Weights of a small masked image model: 65.7 epochs.
Rows from block 0 of the decoder, named by matrix and row number. Rows with one number belong to one attention dimension. Each number is 500 + 40 x the weight over its row's rms, rounded and kept within 0 to 999. All counts start at 0. Numbers have three digits each. After the name is the row's rms in percent of the matrix's.
# q: attention query (decoder.0.attn.q.weight, 128x128), inputs 43-85
# k: attention key (decoder.0.attn.k.weight, 128x128), inputs 43-85
q.50 111:508526509502470471468485485496499507507470477509483491473521503430410373381455452475467502489474495511520522499513484498485501550
q.51 135:470462502485520557475525446481494503452480521508535489488467485393427519517455454471479550514542505464553550540463508482462466528
q.52 100:515463520501485517496500511484503494467532515493501487474453520521622683624572546510580552556534486467548533544502518484474508524
q.53 094:483476508540524482461523507539527533518469485523487496508564481259385475517530495535471510458541485525474522478491494485507484504
q.54 112:468514496557515492464468471531510530518515464519477510550521495378424466476536504559478503492551512532480533505511549533585523502
q.55 117:482512502551532459466447513547540500539486462510472523540558515352483524542588495550469523472527535557480477483505526501565506492
q.56 125:451506475531436457510528479529476493466481499589471516492516448451500489438436438525431517441504500522492540452494566513534505512
q.57 102:508515485525539478487475516543540501515503499473522505492519492489521499474484446455442470470485485482463424471462466468498449472
q.58 100:514478488482511549555496514478480496523497559449549501462469507579545504498497466465503513484495495456502472515493473483424456488
q.59 138:453472499461508572531485458500482514445552504508514512509422482590480503518556566517565533575538517463541527549501557505531495489
q.60 115:487503491534548530492506498520510528489520512504528508523505495449374409434484494520495534504559491472488510503484529517510479495
q.61 118:447474486516519498479477447507509518443515482517507490544478493717545474430485518555504558549576520492551517520483554520546487506
q.62 129:485469510535512477529468522525499486509452464468485487401582527713538466500528483514503521454543492519477430435491462455472500469
q.63 113:478450532532515507545524510496491515472479508536491544520498532350413493572613580592609599564531517511585522513492548496501508499
q.64 090:521469501458508501480510495468523521517493516449492493437497520604484448506482495560564563525554518480472479528495488468505523525
q.65 095:523507514540546503517485507517510503579464511485494521457521493530559621598565515506476497468485486480475456450492449478454493478
q.66 079:519491543466560501506466506515535471520513454550542510459444533540540549618491546494452533501479478493481545541462444521504544431
q.67 072:432422487626459484528502549513488535509496531580449472456527531527524523551554499548515563530538501497496511485494529495466449394
q.68 077:485498427553530541459503461503465524518541494540503524492430490508496521522424506535527486527524502495485433491531495506516476422
q.69 076:413397472508521492460477448511543490506494477517461525472517480561496596583542497534443491474513448481532482461489536475513515492
q.70 084:501517515471531484481469465492531473552495505487507539455506476525471530533493488507490508475476494493536553513488423517497485497
q.71 089:496493488508466471455515482502505494455490487516468504527473507379535628589525463498483516487507517509502532491520570525556507535
q.72 082:513520511460470548479532433493484544509494465485493490427481460529555657637564548524550496495539461464467532475463531467526548540
q.73 097:531460506480517515536550522466528531533495566451541487408511521538500458486445418428484481471498473490521495504512499468435480479
q.74 070:520508554502497510526530465510493547508546478479501488522566538478474422343503500497487490531489481531523581500480544527513469617
q.75 075:474524536512495473447510491495508512574440466453479504484584446481526609617558496517488523454517480513492487451499480520475517481
q.76 076:539476510462462485496477503489515480529477478493487539482525469588504521574558585566557537527517528488492498479517494496507543462
q.77 094:522535496494504502490516512497482493520504499466487493468490486518544599589528522512522506506489483479465490496493482499499525499
q.78 097:543481498478496538484516491479509534525498497493502507485511498426453507553528549539552505506522491502482536511519539502495526534
q.79 104:462488489545509476482469503510504493463487476508496500544508480411498484448421388457416458456522485527504473501514522511539478478
q.80 075:488484456533522478504420517519419520482513501538476474597375439475499479510451514492455459527486549526395475549541536509466543507
q.81 076:548570475637471540552508547474441486528504504465503512544514515467484438509474445447551452515541512478468446432560524460517467513
q.82 077:492485492495501497531519525517510553502516482548474517548519503378450389359411496443437440480419487530500565467522554513533515509
q.83 088:526515522432509477492535507489501506580490482481458497482502482505495472510492538474516471491425499505457536466527487510513532510
q.84 096:463553516456540486516514464492457519516521487536488508469495469516534602545523537525487499525509465497514520453513534503522488443
q.85 078:515619460577525499563476509508492483492542483507545404510406548477533529518530514535569487471504513519483559588497488512444491482
q.86 078:523524532513490552524558483531438494481504461421526544475479459615522515448557497491543497471466455455492479448484521511542591578
q.87 095:490474488510510509540488511518507496496486510488485493476521475532507493446394388421417462466514476505533467484481515512508492483
q.88 088:495444515440494506572477496508501542526491474489518531450523442546490525494477505469507500464475478475488510496460535466502543499
q.89 070:522488466444516471516454530482522459502489497529494467498535515396549585614522517467471438498459517524511454505493450488465484423
q.90 072:539515515477444484569523525536519466502512487530488553501571451535520555519459512442490446483450495486516454477454480536553551451
q.91 078:537487505461498528499499505475520506514501549512501476514499549597452299367462526515524530552480498507515517502491478521473489518
q.92 108:506516497500499508534483511500507509478529478521513483506471495451535513437413427390427438487455481496501505498500498504496478485
q.93 081:564522492421525549517461581509440473497528529428502475571443506473494422512430487464516484550518493510468480518528506509538511479
q.94 085:523494523572511474470497504494478495516487514479504540469511449535458369391497496476497518505466478492534567478518496496476512538
q.95 101:522523491509473546506531476490514503476509519485515500489499476566500497468480501511497514531512489476514523516482522498541522497
q.96 100:513500497498497500513524506499522529549518504489478474465470486438498544487450453456508417453447480492447526483518503507491497522
q.97 082:466512495480454513528495493490512478441512495546507462551481515527506428388419454438474479515520506510536528524508534531520485495
q.98 074:498493532479511519536474536524487546563511499474496479514523601409466474497430473433505411487511505491415461526486503461537467504
q.99 082:487489489533508449532492493512407491481501472535476543436459483527537565533560504492515565505522491488489518481517538548516524463
q.100 102:527518494523480499498508493501507496492487509477506516487488479546560578522480427479467489463512491497491498499501540500513511491
q.101 073:486491406465454451441549555486537501454468565531476518542484503461476450447479495455451463489441501552459492470570504485516551489
q.102 075:468465411436479572526554483470499541487514534540539428539502535503481456483462548517504471534497503527514496452506585452483494484
q.103 088:505524523504537472531498545531528489568480507475463528495523498468490467504523522495495473472439503488484442453513410475441489478
q.104 090:525465493501497500566505496544474514521480496484514523461507441593548550491501462448460488480463455487498451431476490509507545462
q.105 084:442506530524488467450494531478495468506452505541481491527541460446562595564519474446452466494447514515490507466533462490456474471
q.106 086:519497460498507503512470495582487487456522466513491535543488462416376441490573567558495550548532536515538518479492534524586536505
q.107 087:527465509491492524519520497515511501492492510476490528505512505491380383464509500516497508505511498481487472516495477486491510528
q.108 094:506508517430447471494505493447481476493539501512464469513463472530555536500475547476538494530470507518505573545524517500505498521
q.109 071:553533445515541459530452499541470469520529475506488485544492471373521601563540526468498479482444495521530527486502476523487502461
q.110 104:518509512531532493553495542552503529583500499481497550458542479519510527550540499499472485468456485481463430439493469478490524452
q.111 069:516525507500484508584466509543471485496524480491493503551537461505524493435461441423453458505464464506572486434498458539528478498
q.112 076:514455463511481496516527513478502512496478483512500530417536524541510560497438401411469452450495483463482447438463521476506488462
q.113 092:452444530518529527524509530499481520527484489469506544485563502475481437436447416419469513480523499500492499479506514484484463504
q.114 093:440491520573525481458496518465524512495490523522510481509512539531525453422384373466451482489547516520513484497528508516463447499
k.50 105:491491511499509549529532518514527507527540525508550521497496511467371410461453504493448479478497505511477482490504491479480488456
k.51 140:569506537512506488514560529502522510551525507485501493492573534372417446439512465433511453476464474519497514451532497504482528481
k.52 104:543542533527516490531544546549511505506521515510483513517540519490609547488515478499524483506478471509493491471479506493511502466
k.53 099:501479476460484497511508511438517467499498512475493474470478518297385511568527552479500491519479522513501515524516490520482532511
k.54 109:492470481484509509478500499460529513501470514471502483499495510412420497559499503520506528520534546492490522545507477531464520538
k.55 117:472472457474468501464507474427515489481471503463491480470455496399494567604517531525495505510507515498482529539526508547487530537
k.56 122:521487456535545508545504549480559473492513491473545469476468604435504429508495485436465466499515550540473462551549457506474516496
k.57 105:475471506466436458463492460456450475485431510471475461494465452494594568502427491524500500494497518524528557502537511502473532553
k.58 107:470500502476471496460472425509407516471488455493466500531482446566552578482486494499472508497523502480519537471515539530549523560
k.59 124:546525540521528467500511498549472529551498471515463513502555499594492426461542483536522519465489480502466485481467475460483510517
k.60 107:495474499484494469481503464472465488502469494491486487502514491451415434456489512522528509505503509516507537520532501517503537555
k.61 111:519520526528536508533537570513526516538522524515526491522547539722563433442510493500543511491491491511495502492481466463446479464
k.62 125:454505482466472456447474440473485482464508472486486494503441488732574558504500558562525523547491529506543510527513529536512489525
k.63 113:512517477475499502489515496487523530532529507473489513462489482365396490562565575522536514519483493480471514523505520485505521535
k.64 087:502561506524475509541493519530463501475509481508503533536488479486392400449518542582579547522525522497546529464518526524561519513
k.65 104:520512516500519418525478488482458425505466482489449500507533490522623563538538511518489499489485554613534455477580482516525528456
k.66 080:490495470499442548623514595529541550470497528426519460481577489505492490498532471495520457465572502522492472424493497489489528435
k.67 070:474631518393569470459515531515513523451549504434560516484480581519510470514515527475499553500521529504515512513536513496542506577
k.68 087:550466617447443520563517547519511463521447516460539466572538450484506457442506512471467458430462523520520505472463479495488546472
k.69 085:566534552515489494552505548522429529528512486441508540416512596457460414416498435418513511531460434491486509504496470516495516567
k.70 097:579494449487442482533498539495471522483473486470430540475557497403440410441467424389466449494471437517472473464494520469534570504
k.71 084:503532476508519521462469491499540514508505497518529495478473515480563637580530459476458510511529461448484503503447478514496493525
k.72 088:498501565531503478522498542585485571514524465528500562554517549507479547556562525539527535538498486459515486460436540546544516463
k.73 089:504529509499456504533454511477468446471466505498487488482496451411494449415436451488456494497519530543505515485568507499527479499
k.74 079:443462457508481468428476439472493426463474488531497468437448530556508497524517455532494521531524559470518428577520491543453467461
k.75 076:499534487547578440484473500510495457507456488528446525490485558483568575559561524510477548529490508563531433485513498510519493494
k.76 079:523525540519493503504485516537463523517524460500505547540526519494445444497555561611579559555525483481555491479503541499542528572
k.77 092:479521522536492508513507502527488488463491487500516490504495485508555572534560527565523534512548512519520503499509532538538511516
k.78 093:481492502509477502488490494503502495468499493505499490475477508387445533536558514557540537544524518470529550548472526513525512534
k.79 103:520526492486537515506518502465522492548517518516481505504456540485530516481444444370424429471433473473452485490491482487479460528
k.80 070:558470563497475526464531403489506451529513510468557476520531486498505526518507533483531420422482525484495442470496475519505473476
k.81 076:430442549399466461464516422508498493494507467515473436567451430513503569481532553484487504513451518497536495563491511586515543559
k.82 090:495421479472458507398472416438540440500448504513508449449472474441473482477471445457441472487518532466485472553491454523474463493
k.83 081:467493494559507513448467485524510488478511480526490516504523516401391468495529483524516508546537488466524419505435484526498488473
k.84 109:533506587594524484553510527525477471541486506508501529528526573496492509490519469462506493485495498512523428449493511522453449488
k.85 082:474497492479555515520523554543534536509552524521498491561552477558536564596511542505501444483503537529409430478497516452536486424
k.86 077:519432493516561471474482508535459538492489499466504485512472485569516474489490514577528497554519551501537507549476514586468544455
k.87 089:519528513511515501486507491488502484511485502513485525502483525522518462433401415395447437451457475509456479479501503476489477482
k.88 091:493455507517487503460500460487505494488474471465486494441538501446459443432483430477495471477517487492511481471478518508552506480
k.89 073:510488471530489493511497512500507517500502489532515518517505461490581641584531507510462481450503497509446520462527494433496521475
k.90 066:498473483482482538449500490504504541494483461498504504516499480577547551466495416444462449447502419468460488484434536483515505466
k.91 087:494480456473426537468496484468506490429495504474545459460481461504411395467477521565557554518533549506522549555529512495501517544
k.92 102:488473508500499521500519491505491504494496519495518467480485499506540532473418409383378411451479460480452487493474497492482505445
k.93 079:445436532545436533529543416464521498485536477487507439490507416523519566487509554514536502425517557502524521483509490538512518522
k.94 097:484454452456493482478481462441491456460446519467494450449476515474467420430454470499498526544516525529550489562533484547489517552
k.95 099:483475499498512508496502496495503531470471517525526482488492492553510473477486500515512526498523488503494531510496527508525482509
k.96 093:501510536527535486515515514519509500477500530508522505514485518414507546508478445462424487508494509492489488537482518512522485447
k.97 093:494461464507488575495511481515514544471564511491562481503450499550453466417396429434461479487514446424471526492430484471486467506
k.98 080:377462524508511546485533438502571530444548483542559438455420427483469579562562514502498477462518528449523532535497573567508530445
k.99 086:560539595523529494540517493488478449566504475410499527555559562476461502466494450519493437526500476515550423424494516504472465489
k.100 095:486514519507499496525472499504489490494479472493514491484516517549567537478491459465467495498503470487502474477502509537518494515
k.101 078:561493484463492519398494380471467467549477507517523534546472452522503551575483530560476572522516496493501548535465462465490445567
k.102 071:502465551515470466459432532561538465539415527557522548459495477511565474485503537543481537460516534518479573516500423443499464498
k.103 102:474472488526507471477500493476504441502404521504492464474509455466550499515509524538506518490510571630499520516570480508481514446
k.104 094:491509531516530449463492504504497445539425463485466538506577532575560463455458421433459469454473497560496450468527500479501495452
k.105 082:526527468511520491520506477498470479505503493520484502513515517497582599526486465419463489509450440504505454471479458505491497536
k.106 092:502483524472496502474536504474509546554475520487465513479522515458433459528503520500533492487491511487455537540504501477474549552
k.107 094:488490506480495495516522497465484489509469514504496479460473473431433416476493555534556532520513517523523546532562506515485517523
k.108 100:507505487523495549490489507528471547466559469493534495552499520506452520498511453498495511520528433405507480459415501513517468515
k.109 076:508465522504492467481499525513518502510461506485465506518545509488611628560533450492439420411494513546429481500513507495489521441
k.110 126:485482513503512441475473499487488441514434478483463502471549512483544500515529496511496504483524565628501471491578498510519530478
k.111 070:487452539524488449520541507488462462533424517517479477456506501577597488469443426455434483419482517548469500509545484518463488418
k.112 077:471515534491506485513490515513479464502480477505505505472480467518554527454442460446409490491478471508493495444538511511501499463
k.113 096:466479495485476483500496437475492446448472480458493436396464495465502500430448443436461495512483511499552500515538475518492512502
k.114 084:532524472456490504529482501443505439474506494487511480486481507509523469421424427402452457520462469484524485490509480491507452558